Weights of a small image classifier.
Data: trained on rendered made-up planets, 97500 training examples, 18.1 epochs.
Rows from block 3 of a small image classifier, named by matrix and row number. Rows with one number within an expert belong to one neuron, the router's apart. Each number is 128 + 32 x the weight over its row's rms, rounded and kept within 0 to 255. All counts start at 0. After the name is the row's rms in percent of the matrix's.
Before each expert's rows are labels from the 100 images, of 14848, where the router gives the expert most weight on average: "top examples" is what is common among them. Only what is clearly more common there than usual is listed. The data: rendered made-up planets. In brackets: how many of the 100, against the usual share in percent.
# router: router (model.blocks.3.mlp.router.weight, 16x192, trained with AdamW), inputs 96-191
# gate: expert gate (model.blocks.3.mlp.gate, 16x96x192), inputs 96-191
# up: expert up (model.blocks.3.mlp.up, 16x96x192), inputs 96-191
# down: expert down (model.blocks.3.mlp.down, 16x192x96, transposed), outputs 96-191

# expert 13
top examples: moons: one (73 vs 24.9); crescent (55 vs 24.5)
router.13 097 [141  81 154  95 167 168 151 150  65 121 123 109  85  68 110  93  91 176 168 138 130 101 142 164 145 111 108 144 102 107  82  86 112 151  94  80 114 101 121 203  96  89 180 186 143 150 140 122 173 173  74 123 137 148 122 141 108 101  76 122 129 165 100 110 169 160 149 140 130 119 140 166 107  91 121 158  94 151 112 141 174 151 158 172 101  93 130 119 188 113 138 110 155 101 149 137]
gate.0 103 [127 144 129 122 115 142 156 169 119  58 209 122 123 145 142 112  83  87 134 163 101  99 101 120 182 146 127 101 120 149 119 166 107 125 111 121 181  89 129 143  60  75 144  62 124  80 138 126 167 125 111 110 159 140 103  82  76 117 104 119 192  60 187 151 170 128 142 153 129 125 114 113  94 140 149 147  51 123 180 201 115 142 100 142 137 162 125 158 105  75  86 166 133 176 108 166]
up.0 098 [113 119 182 120 171 139 117 127 121 181  68 143 171 143 115 125 130 166  70  82 128 170 118 154 119 113  72 117 187 119 129  97 144 115 109  94 137 163 137 126 135 111  86 165 122 123 149 155  85 115 119  92 117 134 178 131 147 129 121 114  69 151 136  29 135 174 151 145 160 134 133 131  88  87 148 115 161  83 123 140 107 136  95 105 158 104 181 163 140 125 127  58 220  92 132 155]
down.0 100 [148 154  99 175 118  88 138 190 137 143 112  74  92 174  80  36 120 139 151 173  93 124  72 111 136 193  99 148  97 180 145  81 169 119 114 161  81 158 103 125 104 106 116  82 127  66 154 108  73  82 126 193  77  72 171 179 101 155 123 134 154 151 107 138 124 124 129 126 121  81 172  93 174 160 129  69 151  90 164  89  59 143 136 140 133 131 156 111  84 190  89 104  91 153 159 113]
gate.1 071 [ 90 156 131 120 130 146 133  93 121 176  54 117 114 132 118 154 127 147 123 103 108 122  99 109 133 118 184 145 103  86 122 109 108 161 153 138 108 153 131  54 115 110  79 157 125 154  77 147  79 171 132 120  78 149 108 108 136 144 141 143  86 126  83 135 171 181 162 184 148 146 167 121 169 147 122 102  77 125  85 161 142 105 191 152 138  99 139 210 119 175 102 130 150  70 178 103]
up.1 066 [109 159  90 100 117 120 136 130 182 146 100 153 195 101 122 173 147 192 132 162  55  58 118  98  94 161 150 115 116 130 190 105 183 166 114 144 130 161 169  60 150 103  97  87 147 115  66 111 116 108  47 119 136 117 144 123 167 101  96 119 142 112 156  76 113 142 150  96 107 107 116 171  59 169 142 108 158 158 145 160  82 149 128 132 115 133 130 136 136 138  70 149  89 139 125 113]
down.1 072 [ 64 155 160 164 145 150  97 173 182  93 151 157  84 104 197  87  95 108 130  95  97  85 133  98 178  52 137 135 152  95 152 173 137 124 178 132 156  54  87 117  82 142 160 150 155 114 112 155  78 142 160 146 114 145 147 178 206 139 141 118 117 111 175 109 154 116 114 130 167 145 105 113 137 143  87 151 187 128 178 143 148  87 167 141  88 141 125 108  91 136 108 168 152  98  87 147]

# expert 6
top examples: moons: three (67 vs 24.9)
router.6 094 [140  97 141  93 153 179 110 150 114 121 107 116 112 111 132  69  70 145 118 131 121 101  70 152 158 163  81 153 133 147  96 114  92 138  82 115 128 158 121 188 117  91 195 194 145 118 137 130 146 162  85 114 117 166 107 128 102 163  79 129 102 166  83 100 227 116 196 118 159 152 119 195 118  95 118 159 121 148 142 110 138 163  81 136 129  87 119  93 150 108 113 128 126 129 128 121]
gate.0 088 [ 98 167 109 180 178 134  96  56  99 181 116 107 138 123  79 124 117 125  98 147 153 147 114 135 133  89 111 201 150 102 156 180 116 122 116 108  93 135 166 101 123 102  86  97 189 154 113 157 125 153 159 167 136 106 171 117 167 149 119 104  97 115 139 153  60 154 127 191  62 189 111  92 127 136 126  98  99 156 159 109 174 146 161 110 149 177 103 106 108 125  94 153 158 126 121  78]
up.0 082 [162 146  89 146 172 169  84  60 131 172  79  87 108 133  73 148  97 114 101 122  54 160 125 133 165 101 117 171 147 161 179 119 125  60 142 106 133 101 203 132 119 119  90  94 172 148 101 131 165 129 141 208 127 121 148 137  82 163 126 116 130 126 122 111 172 123  83 109 127 149 150 116 122 121 121 129 132 116 175 123 174 184  99 154 142 122 128 118  95 166 113 146 142 102 130 154]
down.0 079 [108 138 187 190  54 168 133 172 129 163 144 166 141 147 144 138 148 102 174 126 122 150 112 125 140 125 110 108  85 121 139 133 176 162 143 115  99  87 198 126  58 126 116  46 119 113 170 135 123 138 167 149 141 199 134  61  98 103 167 147  34 170 157  90 140 132  87 141  91  70 128 133  77 113 150 125 135 180 155 110  94 146 123 146  95 123 103 146 205 131 180 178 121 180 152 125]
gate.1 089 [130  92 138 164  66  75 127 131 128 103 192 143 153 151  80 137 165 203 124 132 148 125 155 129  96 155 184 108 139 143 162 105 128 160 175  98 103 133 126 135 155 121 148 134 172 136 110  61 150 195 177 151 126 123 141 121 125 101 139 156 134 168  55  84  70 129  79 178  83 164 192  82 117 117 125 100 119 112 104  32 167 117  98 135 147 148 150 107 116 152 169  95  66 144 138 130]
up.1 090 [127 161 133 132 175  91 139 118 110 144 179 121 122  98 138 143 133 139 126 106 131 133 133 138 125 171  74  94 148  97 171 127  95 122 143 112 110 139 137 150 120 183 151  76  84  81 149 136 107 177 172 162  91 104  90 176 135 159 160 159  96 104 188 172  81 142 116 192  28  83 109 119 104 122 137 109 149 123 116 118 197 109 142 104 134 137 114  82 112  75 163 152  85 184 149 116]
down.1 087 [152 183 158 152  78 175 125 107 108 169 136 130  71 110 122  89  86  85  81 144 120 135 137 134 179  78 134  93  90 106 114 126 136 164 135  96 153  96 121 108 102 193 166  77 151 106 175  92 144  98  86 160 146 139  97  96  73 174  82  76 125  94  93  83 148  45 153 162 137 196  90 137 142  87 140 161  74 147 136 146  98 119 105  94 131  83 129 173 127 124 137 137  94 119 104 165]

# expert 7
top examples: moons: zero (79 vs 25.2); rings (71 vs 33.7)
router.7 107 [142  70 155 109 131 121 133 143 119 131 112 169  65 113 109 118 139 181 157 126 140  93 130 167 139 112 127 152 109 116  68  96 106 148  96  82 125 149 125 201 118 120 170 189 134 164 139 112 149 182 117 129 175 127 111 149 116 113 107 115 143 160 141 118 159 120 185 156 154 158 148 167  74  95 110 160  76 143 121 154 168 130 125 152 139 115 153 103 199  96 104 117 134  81 171 127]
gate.0 093 [ 72 112  95 111 182 103 123 182  90  98 148 112 151 173 163 149 126  91 106 147 116 196 120 130 111 117 115 176 134 128 148 115 175 173  79 169 132 124 147  93 118 141  45 114  79  57 138 149  93 125 133 155 146 176  86 173 118 160 163 125 120 121 189 104 119 138 142  97 144 109 155 148 145 133 143 121 165  73 134  52 114  79 165 142 193 142 107  92 126 142 125 143 142 116 101 118]
up.0 102 [129 102 107 158 113 139 121 123 106 170 137 134 168 105 104 141 121 119 157 138 128 108 187 137 143 110 113 136 132 125 179 159  69 121 158  79 148  98 146 108 116 139 165  89 170 107 137 184 138  85 137 117 177  61 123 137  86  70  71 155 136 178 114  97  95 135 132 193 181 122  96 114  73  90 132 129 115 125 185 186 170 139 131  93 126 135 142 130 186  67  95 132 162 112 183 134]
down.0 091 [134 142 126 141 151 166  49 181  78  92 103 101 173  87 125 167  98 169 120 188 132 164 179 112 127 141 158 103 149  95 161  80 127  84 136 111 175 160 122 166  89 138 121 124 202 149 160  77 161  98 143 134 113  82 110 140 139 150 129 113 139 151 129 137 127 131 118 118  99 127 140 114 156 183 130 149 171  92 132  75 105 102 115 110 131  95 102 164 124  79 136 119 128  69 114 155]
gate.1 115 [110 150 151 156  89 109 136 198 125 154 136 135  73 172 164  73 116 129 142 189 107 116 142  83 106 123 149 187 141  97 108 136 145 120 121 161 160 117 110  97  92 133 143  85 128 160 117 130 187 149  81 148 176 132  98 127  76 165 148  80  64 113 129 135 137 136 145 142 105 138 143  97 136 119 101  89 108  93  84 159 165 159  96 179 146 193 109 144  91 174 115 120 125 114 138 145]
up.1 115 [ 87  89 160 181 163 147 161  90 116 181 166 163 117 129  97 216 154 196 118  72 111 110  59 168 146 134 108 149 159  64 166  89 108 156 128  97 165 156 164 135 161 142 109 166 109 138 166 127 100 129 157 101  93 145 104 128 150  77 129 161 137 160 140 140 115 114  90 156  79 153 104 145  87 109 151 130 156 151 175 157 143 109 152 115 128 115 144  89 125 104 138 146 134 169 169 108]
down.1 112 [149 116  86 122 106 140 181 120 125 154  78 153 161  87 140 157  60 172  97 160 174  99  79 130  96 115 159 135 136  42 127 144 121 134 154  94  98 163 152  99 160 170 126 102 128 164 133  94  75 110 161  72 119 139  90 131 125 165  88 148 136 106 141  87 146 155 142 204 114 142 156 134 161 160 108 166  78 138 163 117 131  16 121 101  90 112  93 122 118 133 109 119 128 106 167 122]

# expert 4
top examples: moons: one (90 vs 24.9); rings (64 vs 33.7); crescent (52 vs 24.5)
router.4 100 [176 105 140 104 175 131 153 145 120 143 136 121  76  98 136  97 129 147 151 100 149 131 133 139 128 100 120 137 104 112  70 109  98 175 110 105 104 157  90 175 150 102 186 194 153 161 148 103 134 176 127 142 175 149 123 134 126 138 109 124 157 148 148 116 142 100 162 154 131 110 168 164 111 129 145 105  77 143 127 124 160 144 141 155 134  91 139 110 163 110 135 101  96 106 151 110]
gate.0 073 [146 138  75 107 135  88 197 153 159 139 152 131 227 182  91 124 169  66 115 219 143  65 172  77  98 194 168 132 116 140 178 133 127 121  90 128  86 119 116 129 101 122 118  77  97  90 157 131 123 150 129 137 177 137 109 194 123 128  75  87 148 134 160 155 126  68 140  71 120 133 150  91 163 108 131  82 104 161 165  92  85 154 143 119 145 161 129 137 151 168 122 128 153 191 139 153]
up.0 074 [145 121 102 110 122 167 111  93 104 137  83  97 125 137 146  90 114  68 147 109  87  93 119  87 151 124 100 147 130 164  96 172  60 131 125 103 113 141 108 129 113 135 149 178 160  86 122 156 121 127 110  60 120 126 144 122 145 109 163 123  95 170  47 140 164 146 153 158 106 164 128 127 116 139 130 123 131 151 234 149  39 107 148 111  76 181 157  94 134  63 132 121  78 154 104 135]
down.0 069 [118  89  90 166 142 134  52  94 110 130  99  71 117 122 138  97 122 182 135 100 190  80 108 114 113 117 112 154  84  96  92 146 140 142 174 154  44 121 174  96 175 137 131 112  72  87 123 158 103 155 123 118 115  99 112 178 120 128 120 133 115 127 105  96  95 156 104 144 159 164 107 163 163 173 118 165 104 157 159 123 143 109 144  84 117 148 153 166 110  91  78 100 173 170 161  80]
gate.1 105 [ 59 141 119 115 123 129  96 130 142 139 166 139 116 167 114 119  77  59 172 111 126 154 131  89 111 102 142 119 130  88 100 161 158 154 116 152 173  87 179  96 115 142 113  78  58 122 188 126 138  55  85 138 187 122 102 107 108 149 138 143 190 138 175 105 125 105 177 149 118 154 107 127 108  86 125 130 232  62 106 123  65 142 107 144  99 106 151 122 151 157 174 143 176 112  76 118]
up.1 102 [107 104 104 109 105 191 123 190 147 126 193 170 174 175  98  87 118  89 105 128 127 169 195  99 136  87  97 114 139 109 115 182 118 110 125 100 177  86 154 105  80 132 126  91 166  53 159 149 109 146 161 153 126 133  75  91 103 121 173 140 154 155 108 148  91  92 216 158 120 164 119 106  62  97 102  84 142  85  79 107 115 155 148 178 107 126  82  98  94 146  96 170 108 126 158 118]
down.1 101 [ 70 140  76 122 150 139  70 143 125 107 170 114 118 102 146  82 153 128 175 174 132 231 166 132 159 162 136 128 130 162 139 147  68 122 133  92 155 203 131  66 112 134  60 103 174 101 116 110 147 120  90 142 137 113 169 135 115 193 117 126 176 134 143 115 115 126 122 143  92  87 107 168 144 105 177  95 155 134 114 143 184 128 144 142 127 100  85 129 136 102 174 105 118  95 130 106]